A small audio captioner, trained from scratch.
Training: soap at rate 0.0019, batches of 64.
Data: trained on synthesised sound scenes: up to three everyday sounds over a background, 26041 training examples, 14.5 epochs.
Rows from block 2 of the text decoder, named by matrix and row number. Rows with one number belong to one neuron. Each number is 128 + 32 x the weight over its row's rms, rounded and kept within 0 to 255. All counts start at 0. After the name is the row's rms in percent of the matrix's.
# gate: MLP gate (decoder.blocks.2.mlp.gate.weight, 384x192), inputs 96-191
# fc1: MLP up (decoder.blocks.2.mlp.fc1.weight, 384x192), inputs 96-191
# fc2: MLP down (decoder.blocks.2.mlp.fc2.weight, 192x384, transposed), outputs 96-191
gate.207 090 [150 180  78 105 158 113 140  85 116 168 145 119 165 158 112 151 160  83 147  81 173 164  70 145 121 106 152 100 136 161 144 162  89 138 140  90 100  71 130 130 142 125 165  97 122 160 116 149 107 122 115 157 147 111 167 166  92 184 154 117 211 137 124 190 119 130 153 114 120 134 148 110 164  91 204 122 120 136 109 103 185  69 146 102 153  93 145 139  85 106 120 148  75 159  99  95]
gate.208 104 [ 64 145 134 117 119 194 113 136  77 136  86  84  92 139 101  97 161 192 159 149 144 166 135 130 113 143 174 134 162 104 104 105 193  86 131 128 172 112 119 105 117 117 104 123 172 128 128  90 168 164 100 152 136  77 170 121 171 177 128 143 209 157 201 113 180 187 168  82 146 140 116 123 140  75 106 148 139 128 172 139 190 170 118 181 145 163 115 114 150 115 141 192 104 115 146 128]
gate.209 103 [141  90 133 122 102 179  62 113 164 123 131 109 193  94  90 140 124 154 141 139 142 171 208 102 112 103 182 164 116 166  50 172 120  76  99 123 130 130  89  99 149 130 159 173  99 114 128 119 116  73 133 145 148 135 144 170 183 163 112 153 154 143 157 146  89 150 157 137 121  96 141 100 102 102 152 104 106 113 188 102 128  97 138  81 169 174 153 151  96 126 172 132 131  95 115 146]
gate.210 104 [149 170  79  81 149 159 173 106 109 135 117  92 163 151 120 121 220  98 135 185 147 177 125  98 175 146 130  69  97 154  99 126  87 163 111 109 139  98  71 118 124 104 180 123  92 146 164 120 106 143  80 119  58 183  73 163 144 127 162 157 124 141 140 106 183  58 113 127 181 164 131 138 103 151 138 142 106 137 146   0 153 160 121 106 110 175 183 124  61  86 163 121 218 118 143 117]
gate.211 117 [ 73 161 181 114 111 133 178 148 160 161  93 172 135 108  64  81 153 154 200  97 111 168 120 162 113 111  91 138 134 138  83  96 137 191  82 118 133 153  92 130  95 158 135  83 163  78 111 136 130 132 117 144 118 145 137 172 120 114 120 103 152 148 150 127 144 158 125 125 155 111 120 149 125 148 161  77 158 129  89 188 116 139 144  70 121 105  96 145 131 105  97 129  52 182 112 114]
gate.212 104 [136 111 119 134  96 166 120 125 172 150 110 138 183 107 138 118 124  88  78 148 109 181  99 108 149 171 125 132 103 152 189 152 180 109 119  97 175 119 141  88 103 127 107 142 121  92 163 130  93 171 180  75 125 128 106 132 141 196 111 158 141 145 123 150  96 107 112 158  67 126 111 121 197  72  96 133 148  81 186 121  73 119 124 156 199 148 113 147 123 129 137 112 149 158 127 100]
gate.213 088 [107 160 155  71 105 141  75 132 111 165 116 146 112 105 176 181  80  64 100 142 118 126 102 117  97 138 101 118 165 108 180 137 114  91  91  93 132 190  92 133  93 159  98 132 163 100 136  80 124 153 124 177 125  88 136 109 101 163 145 163 147 149 104 116 151  96 130 140  84  93  89 115 116 167 131 193  64 152 150  82 130 131 129 110 182  96 104 125 160 120  94 170 153 116 128 111]
gate.214 103 [157 217 106  98 152 117 154 144 115  56  91 108 109  98 144 104 143 112 188  88 126  70 120 134 176 109 113 131 113 133 133 101 163 134  99 124 164 109 150 207 122  90 174 180 174 101 144  83 101 146 123 164 167 102 131 108 147 124 178  95 126 151 104 193 102 154 165 143 137 154 138 111 167 105 181 117 116  79  87 146 116  94  77 124  57 164 159 165  92 115 134  79 148 172 180 148]
gate.215 104 [ 83  84 123 133 170 110 190  81 134  98  74 126 196  73 119 112 189 148 125  78 129 151 122 124 107  97 186 189 150 138  99 144  87  92 173 171 192 145 130 124 107 136 129 144  75 117  88 112 129 127 135  98  84 142  70 147  88 134  84 125 183 179 148 102 103 124 134 161 111 178  86 150 126 176 124  96 157 135 129 116 103 119  99 132 114 141 166 152 182 105 124 147  94 130  93 166]
gate.216 104 [162 147 186  77 138 104 145 145 117  74 150 117 116 108 141 155 106 124 117 163 105 184 138 118 108  93 139 160 159 106 108  78  98  80 188  73 184  66 114 113  87 102 160  82  74 149 164 115 146 135 104 138 149 112 190 126 188 155 137  73 140  97 107 140 150 110  84 155 114 107 100 152 135 132 140 102 162 130 171  75 112 125 127 173 154  94 113  78  85  93 149 128  93 105  98 170]
gate.217 107 [123 115 140 156 115  91  88 108  85 124 117 150 168 100 152 101 133 161  98 113 156 127 137 138 187 133 161  71 105 105  82 117 103 107 100 109 158 123 113 132  98 160 195 104 197 149 125 133 143 165  92 125 102 133  75 111  96 141  55 126 110 116 132  74  80 114 124  93 115 107 148 163 109  74 101 140 127 146 139 153 115 130  75 105 182 118 101 127 149 135 171  85 143 143 190  94]
gate.218 098 [114 101 123  92  70 138 132 122 124 149 128 129 115 116 104 102 104 106 120 168 102 175 146 153  42 177 112 148 101 170 109 104 177 134 139 161 116 122  99  80  73 156 144 130 174 141  78  89 151 148  72 172 119 129 127 110 137 161 161 139 156 164  98 135 142 145 134 131 148 155 122 146  83 163 148 146 102 164 123 136  99 169 175 149 149 126 113  66  45  88  79 157 136  99  85 150]
gate.219 105 [181 163  97 177  97 113 126 118 141 120 142 125 106  99 129 100  92 174 117  76 169 112 105 145 156 148 117  88 145 127 113 154 137 135  95 120  93  91 123  90 126 128 159 117 163 175 154 101  76 206 106 149 134 109 126  80 129 132 150 159  97 181 107 114 146  72 118 118  86 102 166 146 200  68 112 147 118 125 185  82  90 159 158 148 132  80 174 151  83 126 161 139 123 160 153 108]
gate.220 107 [167 181 149 175 146 100 163 122 128  98 178 148 106 187 102 177 136 124 132 128 132  77 181 136 111  86  95 138 123 111  47  95  71  82 158 153 127 134 173  64 107 109 101 186 111  73 154  98 192 184 125  43 116 178 155 127 133 100 124 133  95  95  67 139 143 133 180 110 131 136  90 143 105  91 163 107  91 107 119  95 112 175 131 128 136 118 105 135 140 115 142 110 104 157 133 163]
gate.221 099 [ 91 132 113  93 105  90 106  94 114 142 152 148 124 171 122 100  78 105 167 163 153  55 160 184 138  89 108 174 106  57 108 108 121 144  76 114 170 170 133 103 101 123 123 155  69 112 135 127 120  99  96 126  88 190 188 150 125 111 112 157 121 117 104 113  73 127 124 166 107 145 176 121  93 110 118 165 185  93 170  91 182 126 141  97 160 163  77 104 101  96 138 113 143 209 120  87]
gate.222 105 [148 136  81  93 157 151  89 117 144 104 152 136 205 100 107  70 138 152 136 151 126  91 123 161 160 127 139 142  91 142 158 107 132  77  81 113  93 153 118 131 143 128  85 123 128 120 116 203 181 139 132 125 116 123 148  93 114 166 150 117 175 121 105 145 112 131 159 150 145 152 102  75  94 172 128 140 114 168 145 101 141 162  98  72 178  87 189 128  54 138  95  97 126 134 157 139]
gate.223 111 [145 112  82  78  90 169 133 101 116 179 130 138 118 132 128  88 133 123 167  92 152 163 129 194  85  94 112 118 145 175 133 201 169 161 223 126  91 168 125 133  72  39 139 112 160 115 104 144 108 156 103 127 138 129 181 134 105 168 173 111  94 110 156 127 118 147 145 153 104 120 156 109 114 110 102 154 157  96 109 103 104 165  72  98  97 154 168 129 128  68 167 129  59 179  78  97]
gate.224 091 [114 128  75 141 170 131 184 159  84  85 114 149 164 122 135 155 101 166 162 128  82 167 177 123 129 105 172 134  83 110 105 104 164 127  74 102 129  83 154  89 138 147 161 105  89  93 147 118 135 153  93 134 150 143 173 129  89 133 158 143 101 165 132 144 154 133 142 104 108 185 178 181 164 116 135 101  47 110 143 105 114 186 171  94 118 134 163 141 100 173 162 145 219 190 169 167]
gate.225 086 [146 156 104 121 113 100 144 120 101 133 140 115 141  49 118  77 138 132 129 145 132  88  94 104 119 144  81 144 144 136  88 198 111 101 100 186 109 102 126  98 165 137 153  82 145 142 125  97 108 114  88 122  57 108 165 112 191  97 132  82 176  71 123 111 124 177  79  90 144 133 148 139 144 156 102  77  81 102 165 110 152 123 150 119 183  93 135  78 122  97 150 146 104 114 140 112]
gate.226 103 [131 122 125 127 125 160 170  72 131  78 171 153 119  51  81  94 103 132 162  82 154  90 141 142 113 149 137 116 107 146 102 114 147  91 110 149 144 175 175 153 120  81 127 161 112  80 132 111 117 180 167 176 132 141 166  44 152 130 170 153 137 107 143 166 171 107  96 119  96  99 108 151 138 114  87  99  99 168  83 113 212  84 105  95 120 116  86  86 164  73 144  78 137 158 124 120]
gate.227 094 [122  94 102 123 132 189  81 145 144  71 126 158 167 141 151  99 192 158 166 160 114  61 144 157 103 129  87 118  90 105  84 123  71 148  97 132 129 150  97 121 144 142 161 139 124 145 150 120 149 149 176 107 120 101  84  88 201 175  86 122 140 170 153 104 175 122 108 164 137 143 184 129 122 139 109  96  90 173 152 144 179 122 158 128 177 170 159 149 141  79 158 167 129 149 161 156]
gate.228 095 [111  72 132 128 128 112  82 197 145 159  99 123 154 158 100 166  84 168 137 151 152 139 121 104 155 143 166 155 119 143  90  97 115 191 127 144 152 112 104 147 147 152  87  98 102 145 158 127 183 205 175 127 164 102 161  96 169  90 101 118 118 157 142 114  85 173 162 174 159  84 117 139 103 124  79  98 155 137 168 145 152 137 201  90 156 172 129 104 156 124 108 145 140 114  61 102]
gate.229 087 [124 140  88  97 131  99  83 144  92 139 152 103 129 128 100  92  98  67 152 153  98 121 172 138 132 116 101 108 128 108 195  95 102 117 130  83 148 147 102 136 215  94 154 109 173  51 179 104 127  73 142 141  95  85 114 104 145 179 156 160 126  84 133  90 173 126 145 101 103 184  63 128 136 139  97 117  94 163  85  57  99  98 144 117 114 108  59  84 145 133  96 112 106 119 182 124]
gate.230 115 [147  93 120  74 101 154 126 181 143 144 173  93 151  98 110  67 146 132  98 156 114 117  96 103 136 100 186 140 109  87 148 142 166 113 106 110  96  66 145  90 136 133 115 166 160 175 102 105  95 125 145 128 154 151 128 167 136  78 104 154  99 140 101 181  83 118 192  85 110  88 155 160  87 153 123 143 103 108 121 152 137 109 129 102 157 146 181 166 109 131  79  98 184 136 108 170]
fc1.207 090 [ 97  91 113 117 147 133 107 153  64 177 164 163 175 181 147 171 117 160 118 135 141 117 160  98 133 133  61 158 103 108 152  85 141  38 132  89 137 150 128 115  63 128 140 161 121 203 156 136 100 173 114 168 119 117  83 161 130 129 191 114 123 100  86 116  91 168 124 164 180  93 167 174 191 178 144 104 101 134 120 145 157 198 149  98  75 110  55 151  99 111 124  99 100 121  87 129]
fc1.208 103 [181 180 110 161 151 159 138 154 155 179 180 145 191 120 150  78 147 136 165 133 109 134 132 116 122  79  97 165 105 126  76 152 143 110 117 133  87 103 208 157 134 123 130 154 134 104 140 137 148 146  98  67 178 116 170 136 115  86 126 113 154 163 112 114  76 127  91 152 135 148 139 158 144  91 117 167 158 114  80 186 118 137 126 101 170  93  82 122 147 152 144  92  65 139 114  75]
fc1.209 093 [166 171 106 190 114 116 139 129 111  67 114 165 143 165 117 145  84 175 117  89 118  61 140 108 131  67 126 167 102 118  69 169 110 137  87 127 123  99 133  94 144 156 130 113  94 121  99  85 115  99 127  89 145 106 146 101  85 143 100 108 119 106  91 122 163  77  74 124 159  96 158  76 154 208 110 139  74 119  86 143 103 160  90 153 131 140 145 171 186 108 170 124 147 105  97  66]
fc1.210 097 [114 110 148  71  93 141 147 126 199  95  97  91  70  81 143 163 115 104 119 159 137  96 155 128 163  70 136 106 157 154 131 111 112  71 107 105 109 191 137 135 148 144 138 115 174 112 117  81 122 136 158 124 151 134 181 129 200 175  95  93 105 117 145 134 100 152  86 120 135  76 153  85  93 207 106 170 129 148 107  74 119  94 166 153  73 134 177 168 157 116 169  68 117 101 123 144]
fc1.211 120 [132 116 144 148 141 114 147 129 138 130 111 110 154 159  49 103 108 166 103 129 121 162 206 191 109 114 121 105 149 143 121 147  85 180 145 192 121 122  92 102 123  89 141 149 172  56 187 126 152  89 123 158 129 110 117 123 120 170 103  94 151 104 141 146 136 110  83  70 139 125 124 161 112 142 104 136  83 155 126  69 161 190  69 107 145  99 185 111 160 148 124 109 173 129  87  93]
fc1.212 094 [131 113 107  63  86 119  88 103 152 137 162 133 118  80 181 103 157 140 112  82 133  70  91 153  87 162 143 102 130 137 103 114 200 144 166 122 138 155 139  78 128 118 139  74 143 142 177 119 132  84 166 109 130 149 127 128 129 154 121 159 182 142 116 145  79 133  42  86 125  62 125  42  68 116 131 150 138  67 134 113 118 129 110 155 112 145 129 136  82 203 109 109 101 113 156  86]
fc1.213 090 [117 147 135 137 133  76  98 158  99 102 159 142 113  93 152 127  83  89 147 154 135 142 140 167 130 141 138 142 132 178  90 160 196 116 111 180 149  89  76 187 164 132 121  93 151 121 137  63 106  77 113 117  95 169 147 147 119 134 107 208 126 120 119 172 118 141 182 124 186 138 151 134  83 111 142 155 120 178 125 153  82 190 116 150 131 102  97 146 132 198  98 101 108 171  91 144]
fc1.214 096 [123  51 160 157 111 134  95 111 140 128  95 118 133  99  84 137  88 109 105 177 151 159 156 111 106 132  61 111 129 120 149 103 136 138 112 160 116  68 107 110 122 131 147  97 165 179 117 107  70 139 124  57 199 101 141 125 157 133 101  55 143  93 137 162 164  54 167 133 109  84  91  72  96 131 128  91 153 134 129  82 124 160 162  96 110  86  94  81 114  57 112 105 112  52 117 110]
fc1.215 096 [114 156 109  94 119 149 179 195  81 138 125  85  75 142 154 133 102 120 108 154  94 143 164 155 129 115 139 119  87 112  90 139 195 154  98 116 144 141  91  95 146 118  83 101 170 120 145 119  92 135 102 106 123 113  84 161 104 111 116 142 147 153 193 104 122 105 121  96 123 122 112 114 159 137  91 149 150 139 101 109 130  60 124 114 108 154 156  72 112 100 111 148 162 130  53  70]
fc1.216 109 [142 139 121 128  99  98 152 150 143  72 100 134 144 136 125 151 144 112 159 134 143 138 165  87 140  98 160 101 123 171 119  69 131 100 108 142  81 148  67  88 117 144 216 138 156 107 146 128 180 132 130 138 117 163 178 159  77 110  86 114 106 119 100 161  81 166 113 172 127 166 101 164  98 141  97  75 122  81  96 174 143 171 140  78 106 152 134  85 133 173  90 186 122  68  98 122]
fc1.217 103 [118 145 142  77 129 114 149  96 141 103 156 142 172 164 108 115 149 157 141 162 112 100 111 141 111 119 131 134 129 112  62  71  91 138 130 141 167 100  99 179 146 106 156 138 173 139 155  88 117 159  95 154 130 124 152 136  87  78  62 142 157 106 172  98 164  94 120  82 147 108 128 153 134 112 121  81  58 148 102  94 137  97  87 100  78 159 186  70 112 108 113 154 167  97 146 101]
fc1.218 094 [118 121 105 148 119 145 123 120 150  91  93 169 131  92 108 115 115 186  99  58  79 110 110 181 167 157  96 123 112 153  65  48 142 147 110 122 104  96 125 168 179  98 102 143 154 142 149  92  67 135 139 118  79 160 103 148 151 166 155 116 114 104  62 145 177  86 148 112 115 105 121 110 127 168 166 173 123 175 120  92 141 138 126 155 126 137  94 151 110 106 103 142 131  70 103 159]
fc1.219 103 [110 116 138  88 149  86 111 192 129 138 164  83 111 149 139  76  77  92  65 164 142 105 180 130 133  90 117 118 119 130 135  87 113 119 156 143  77 123 146 179 194 142  92  83 108 137 137 153 153 144 108  93 153 113 117 155 110 105  84 142 105 105 134 140  91  98 142 116 125  69 113 156 108 172 142 141 104 145  58  93 111 152 100 111  57  95 167 154 125 170 166 178 171 100 159 112]
fc1.220 103 [ 97 148 174 161  82 110 137 137 127 138 121 126  63 135  78 178 181 103 190 136 165 166 163 178 106  44 129 149 132 149 135  38  98 126 125 109 165 163 140 102 132 146 107 102 121 129 137 149 141  89  81  91 119 114 129  90 112 139 158 145 119 148 183 158 133 123 142 127 108  87 110 137 110 167 107 118 174 186 123 122 111  79 112 138 167 117 102 133 105  87  79 161 165 137 101 113]
fc1.221 095 [ 97 114  87 199 119 184 135 169  97 163 145 101 131 147 143 115  74 129 132 131 124 162 153 125 121  86 170 136 112 172 138 142 129 108 113  74 185 164 151  71 159 164 149 168 112  82 144 127 151  57 169 108 128 170  96 166 127 126 147 136 106  99 101 144 104 141 110 138 111 175 124 125 125 129  29  96 132 140 152  85 132 110 103 123 106 181 147  63 198 142 159 117 120 211 118 101]
fc1.222 104 [106 160  88 148 123 136 126  97 158 121 166 111 128 134 103 107 128 124 118 146  89 134 156 162 114  95  94 170  89  87 139 156 162  88 146 182 170 116 161 130 159 104 129 128  89 177 168 157 145  68  76  55 133 143 131  91  86 111 138 144  68 118 127 141  83 147 130 169 135 152 174 148 160 136 118  92  78 161 107 139 166 105 107 162  69 135 142 144 118 169 107 157 174 137  96 130]
fc1.223 098 [171 157  64 113 159 101  93  89 142 137 100 173 154 107 113 158 142 184 157  95 115 139 132 167 163 123 105 124 132 137 136 103 142 115 138 165 142 128 183  88  64 143 138  91 164  97 134 144 121 139 119 116 140 194 188 142  61 111 149  91  87 140 238  90  89 170 153 129 122  83  84 137 128 110 151 181 117 114 113 147 100 105  84 146  84 140  96  94  97 137 153 164 161 137 110  84]
fc1.224 094 [146 146 121 127 109 125 147  69 121 106 111 103 106 155 100 142  70 128 137 154 151 155  64 117 132 165 176  94 164 142 155  71 149  91 111 162 139  87 207 135 152 141 125 140  96 100 130 147 130 127 174 112 152  86  99 140 107 109 187 111  84 110 122  76 144 141 118 120 183 164 124 175 148  77 111  98  99 149 170  94 136  89 100 143 115 144 172  66  65 167 132 121  89 186 153 147]
fc1.225 093 [136 158  82 152 121 143 170 118 141 162 174  69 168 201 135 164  63 119 169 107 116  96 168 199 116 110 166  97 197 171 135 126 135 137 104 166 145 140 133 145  82 122 109 161 160  85 146 113 109 119 131  91 185 118  81 133 130 158 124 165 102 151 172  74 106 138  83 101  92  81 104 151  90 119 139 110 170 153  92 136  90 123 122 123 106 142 174 128  82 136 139 110 109  78  70 125]
fc1.226 106 [ 77 136 186 157 146 101  66 170 163 145 142 122 143 108  67 154  60 100 104  47  85  44 139 151 170 178 107 141 153 123 150 120  88 104 114 159 105 108 142 100 106 141  94 110 173 137 154 173 154 121 123 169  99 167 145 138  75 170 154 124  56 157 102 147 105 170  92 149 148 138 118 144 210 102 139 177  91 134 135 180 109 128 149  82 117 122  90  70 157 160 112 127 110 116 117 117]
fc1.227 089 [114 106  71 142 187 168 152 146 122  87 100 186 114 152  95 114 201  70 160 104  94 201 125 140 133 112 145 127  94 139  65 134 124 150  97 165 122 139 172 137 125  98 149 174  84 128  77 142 149 130 124 151 158 103 132 121 205 143 131  99 121  92 137 121 130 138 160 168 147  89  91 140 143 128 112 131 116 198 193  97 108 125 128  99  96 168 141 117  74 137 160 143 145 132 146 140]
fc1.228 096 [108 106 113  64 126 138 179 172 113 133  94 101  89 192  73 130 185 136 125  97 103 123 121  70 119 123 100 119 171 127  55 118 180 176 108 104 133 114 119 124  87 109 148 119 112  98 119 102 153 104 146 170 122 136 137 164  83 150 104  91 122 116 140 131 124 118 140 122 117 101 141  69  86  97 114 109 113  76 179  96 138 115 195  78 100 106 103 155 168 137 160 103 126  87  97 133]
fc1.229 079 [173 114 120  89 154 142  74 140 151  83 105 154  99 146 158  84 139 114 113  45  87  95 124 149 136 179 139 136 126 140 137 123 144  75 125 162 113  93  94 123 121 120  82  99 105 147 149 108  91  98  83 176  80  83 181 125 150 148  70 102 103 137 142 158  84 133  86 103 111 162 172  51 138 119 130 110 133  80 104  68 124 126  90  90 125 121  93 122 105  93 200 133 139 101 142 175]
fc1.230 111 [102 192 165  55  85  81  68 142 130 144  74 144 164 108 133 101 126 134 107  72  99 161  73 151 146 153 160 148 142 165 124 148 148 136 102 111 140 166 116 158 127  89 108  94 147 116 133 142 128 191 133 122 135 153 143 108 121 119 147 110  91 111 175  95 135 104 146 175  82 120 117  87 116  99 106 180 163 131 128 128 170 131 102  94  88 113 143  92 156 177 156 143  76 168 187 136]
fc2.207 086 [155 152 122  79 140 149 218 163 127 144 108  96 196 105 120 145 159 170 164  84 135 126  84 167 120  48 123  50 143 157  96 170 170  64 143  83  88 165 142 178 124 161 127 134 114 122 137 155 158 112 152 133  77 153 103 101 138 143 144 133 142 128 104 113 192 141 136 123 129 136  89 121 100 119 127 100 203  98 165 160 137 160 165 166 160 122  97  91 154 110 134 104  98 175 138 105]
fc2.208 096 [148 110 120 129 130 124 123 125  67  98 143 135  96 173 127 123 141 172  98 116 192 135 155 173 186 118 106  94 134 109 115 169 169 157 171 104 127 141 170  89  50  87  92 170 145 152 161 128 196 152 144 174  92 113 102 164 121 102 141 108  84 143 141 204 145 135 109 133 127 175 111  99 123 132 186 136 144 130 134 144 158 141  97 101  83 125 105 102 118 122 121 142 150 175  97  90]
fc2.209 101 [127  82  89 126 175 173 203 124  87  70 124 151 155 125 130 157 120 164 132 125  98 133 104  85 120 113 103 144 102 118 132 129 151  93 154 106 128 157  95 203 174 110 124 101 124 119 178 111 142 152  77 134  71 107  81 129 162 149 162 118 128 167 155 146 152  97 165 138 105 148 186 200 138  94 129 109 126  61 147 175 146 175  94  97  83  95 126  67 173 115 164  73 144 162 140 133]
fc2.210 101 [156 136 114 145 152 113 137  17  64  83 130 162 112 129 109 190 104 101 121 143 137 143 121  74 153 200 125 150 132  72  90 179 170 179 141  65 126  72 164 100 122 131 122 127  95 154 108 137 131 195 123 113 114 155 161 179 143 121 143 117 148 156 149 117 196 144 140  81 155 134 119 128  66 120 133 141 133 113 129 105 157 113 100 103 118 111 112 130 129 209 132 193 122 136 168 105]
fc2.211 121 [134 245 115 113  95 100 122 145 126  99 176 135 144 143  90 134 113 149 121  93 130  69 143  99 108 164 145 102 157  77 146 143 224 123  86 134 171 180 116 120 137 119 120 110 129 164 149 125 148 151  96  75 155 145 143 129 125  97  65 137 146 120 148 124 145 118 121 131 158 170 150 155 185 164 138  59 169 143 157  68 133  54  75  77 158 124 137 115 102 142 165 146  83 180 123 162]
fc2.212 099 [ 86 170 122 147 130 125 146 117 102 156  92 122 124 138 123 153  84 165 108 106 216 103 174 149  96 162 125 173 147 144 138 114 127 118  91 143 115 180 153 159 113 120 143 167 130 177 157 101 159 133 175 130  77 122 163 160 158 143 141 139  86 125 184 143  96 113 182 111 101 130  64 151  80 103  96  25 143 172 121 124 118 145 128 143 215 106 128  97 168 124  92 138 160  73  83 134]
fc2.213 090 [ 77 164 125  61 196 109 126 180 133 135 166  99 129  50 135 138 178 112 188 142  53 169  88 164 103 165 152 113 147  71 107 122  96 156 132 181 142 113  89 162 114  96 129 139  87 146 130 171 106 124 110 114 138 153 147  86  66 148  73 150 105 122 128 183 115  89 119 144 136  64 103 129 107 119 147  81 177 117 119 174 113 119 131 165 125 103 156 161 122 128 136 130 125 116  82 131]
fc2.214 109 [ 89 105 149 180 119  75 158 153 151 112 160 111 133 112  65  98 142 195  83 130 136 137  81 121 148 130 112 104  68 153 152 122  77 166 126 176 101 178 129 112 158 111 117 108 170 121  94 114 138  98 171 159 148  86  93  83 146  91 176 135 155 124 192 138  81 155 139 159 174 120 162 117 148 114 106 107 130 147 146 119 115  97 107 108 182 152  44 140 132 104 123 117  94 129 150 147]
fc2.215 102 [185 142 140 133 140 146 141 147  91 150 108  91  96 153 124 117  93 144 104 169 109 141  89 139  84 132 121  86 130 102 102 103  94 118 168 151 169 159 134  97 100  79 139 151  89 136 143 130 106  46 120 127  81 129  86 144 176  90  93 186 121 177 113 115 139 102 113 140  62 135 182  93 115 158 159 156 141 103  52 121  94  58 157 162 134 128 160 157 161 175 109 109 132 112 179 136]
fc2.216 110 [204  90 101 149  70 158  97 190 107 141 117 102 154  58  93 115 156 108  48 131  96 141 160 103 109 150 134 127 120 228 121 156 149  60 163  96 138 150 179 200 148 158 102 152 108 129 113 117 114 130 162  99 189 128 117 211  89 118 112 168 143 129 145 177 181 139  81  88  83  88 139 109 174 161 146 135 124  81 120  88  88  98 158 127  44 155 111 126 171 144 176 124 157 151  99 161]
fc2.217 101 [120 126 152 143 130 165 144 141  91 129 134  80 152 183 165 106 109 166 112  67  93  98 101 194 101 138  77 156 158 160  87 127 117 162  70 148 101 106 131 115  71 113  80  51 140 109 160  72 114 126 151 146 149 171 117 149  82 179 155 109  90  79  99 142 102 114  92  94 152 171 139 137  85  86 132 216 187 120 129 151 101 159 109 140 118 101  99 108 145 202 148  95  67 174  53 143]
fc2.218 097 [105 175 130 145 116 139 136 151 115 120 150 100 136 108 130  72 157 120 142 107 148 159 144 101 150 170 182 124 103 164 157 148 126 202 150 154  77 128 136  87 124 148 186 134 141  93  89 156  85 141 147  89 179 165 135 118 169 158 110 128 132 114 101  89 161 124 120 165 145 116 109  79 179 102  94  44 213 157 102 173 144 135 203  88 133 129 122 111 133  59 135 110 168 162 167  69]
fc2.219 111 [140 123 156 104 142  72  84  75 114 105 146 121 131 109 121 116 169 110 158 114 110 145 134 128 170  81 121 156 129 135 125  83 173 124 135 127 112 249 118 130 150 144 109 156 147 154 136  86 144 115 169 104 214 111 138 128 118 148 162 132 136  97 154 129 138  31 142  72 121 114  95 130 118 158 108 123 170 109  77 154 129 174 164 127 116 132  75 167 133 150 153 103 194 113 132 172]
fc2.220 110 [ 81 110 153  99 128 134  71 165 130 141 142 172  75  96 146 118  98 142 155 165 145  86 140 128 132 105 110  77 112  98  85 127 120  88 156  98 101  68 164  71 153 152  82 132 114 164 124 113 141 116  98  95 181  99 193 153 111 137  99 128 160  93 106 103 187 137 103 174 167 138 138 172  95  92  98 135  91 135 127 148  93 181 110 175 137 146 111 102 105 148 164 178  98 174  84 126]
fc2.221 100 [107 104 138 133  55  92 112 135 118 125  82 128 117 163 102 144  94 142 129 147 126 106  90 117 132 166  65 174 160 163  91 146 106 176 141 104 130 154  88  96 135 138 147 136 130 119 106 109 134 110 157 162 107 176 202 203  69  88 110 121 110  99 184 156 191 153  99 129 160  77 111 105  83 176 155 146  81 143 202 128 135 165 168 116  90 118 117 119 152 195 138 141 153  96  91 169]
fc2.222 110 [132 130 109  92 156 145 147 125  99 178  84 164 130 148 159  99 153 192 128  80 100 186 137 133 162  86 113  82 153  93 100 112  89 186 134 161  76 154  92 189 104 154 113 145 173 114 169 107 130  63  80 108 128 152 157 166 164 143 160 113 143 135 115 148 140  93 116 168 125 179 119  92 166  80 148 141  87  72 138 139  84 145 119 120 175 152 143 145 159 116  67 138  59 169 124 119]
fc2.223 108 [156 133 108 131 141 102 128 126 150 154 112 151 104 177 185 124 199 100 136 142 117 184 153 174  75  95 133 137 167 138 135  37 147  99 153  64 128 109  79  97 142 158 101 140  93 128  95 182 143 162 157 113 130 133  92 153 139 168 170 181 145  92 159 132 128 150 111 169 174 142 177 113  86 122 126 131 135 160  82 103 156 170 128 130 137  99 157 163 131 117 131 187 143 104 155  81]
fc2.224 092 [141 133 124 109 120 171 100 101  83 100 122 109 152 120 167 102 161 108 143 173 169 149 135 149 137 109  93 155 111 106  70  95  86 163  97 108 101 138 132  87 186 130  67  83 108 127 112  99  50 157  97  75 143  97 133 129 102  97 133 148 109 131 184  97 140 205  85  79 149 121 150 108 196 128 109 148 130 160  79 180 205 114 111 136 120 119 113 167 142  84 153 142  98 109 121  73]
fc2.225 094 [109 132 144 161 115 130  46 171  95  15 163  90 171 103  95 191 133 124 163 123  51 134  70  96 116 152  90 116 104 101 120  79 126 124 133 172 130 160 120 104 153 154 101 133  72 140  95 168 131 151 148 165 136 146 100 176  70 125 121 169 133 119  95 124  92 104 130 149  87 127 120 145  66 137 120  67 106 115 145 123 111  95  98  92  78 166  73  87 118 169  94 137 170  93 185 161]
fc2.226 100 [150  93  77 147 163 134 141 152 117 107 206 107 142  81 121  78  88 150 134 121 107 154 133  82 123 136 131 121 180  91 155  99 145 125  85  75 141  80 119 167 151 154 101  85  87 155 118 103 160 132 101 143 114 164  93 133 165  84 114 153 188 137 118  82 174 112 103  87 170 128 117  95  67 177  97 139 128 122 110  62 133 192 125 108 130  86  66 120 105 112 125  89 102 161 149 132]
fc2.227 086 [ 85  75 111 168 103 163 105 116 145  99 122 191 151 181 105 120 118 150 110  88 127  80 114 125 120 118  89  75 130  79 109 119 176  90 159 148 152 106 177 121  92 147 122 152 174 179 100 111 117 100  92 190 111 124 132 107  97 121 125 132 138 139 132 187 135 104 139 115 168 137 129 112 145 161  74 126 179  79 216 111 124 181 119 166  96 146 106 142  92 116 154 124 135 182 133 159]
fc2.228 095 [ 75 106 124 160 124  95 103 134 125 130 108 142 164  93 115  81 113 137 187 108 146 131 140 117 109 135  79 133 128 120 133 123 137  69 122 101 130 124 143  78 203 202 104 191 132 144  98 152 100 129 133  96  70 162 153 149  71 141  83 114 114 109 176 107  70 113 158 166 119 143 122  89  88  56  75  69 142 177 101 140 109  85 107 101 180 132 161 131 189 170 117 157 105 161 225 119]
fc2.229 072 [130 102 204 122 181 119 159 132 206 160 175 140  93  93 141 180  75 138 122 142 134 141 136 160 102 157 141 127 118  96 146 167 136 124 174 112  91 168 119 123 151 189 180 104 134 104 148 127  67 112 138  69 123  91 130 150 160  99 142  80  81 103 168 106 119 149  76 114 116 153  76 161 137 190 115 153 123  96 173 141 144 122 177 149 172  88 126  88 120 164 143 100 165 122 128 137]
fc2.230 111 [151 129 142  66 190 164  75 102 111 158 111 135 117  88 159 149 138 163  91 131 174 119 147  91 207 102 129 153 104 142 105  93 116 109 188 234 125  36 125 136 185 148 124 115 100 120 180  85 121 108 168 210 129 143 144 161 134 100 100 103 137 130 123 127 121 188 129 101 151 123 130 178  95 115 139 133 181 131 113 147 121 114  83 134 157 134 124 153 118 145 176  80 139 116 126 198]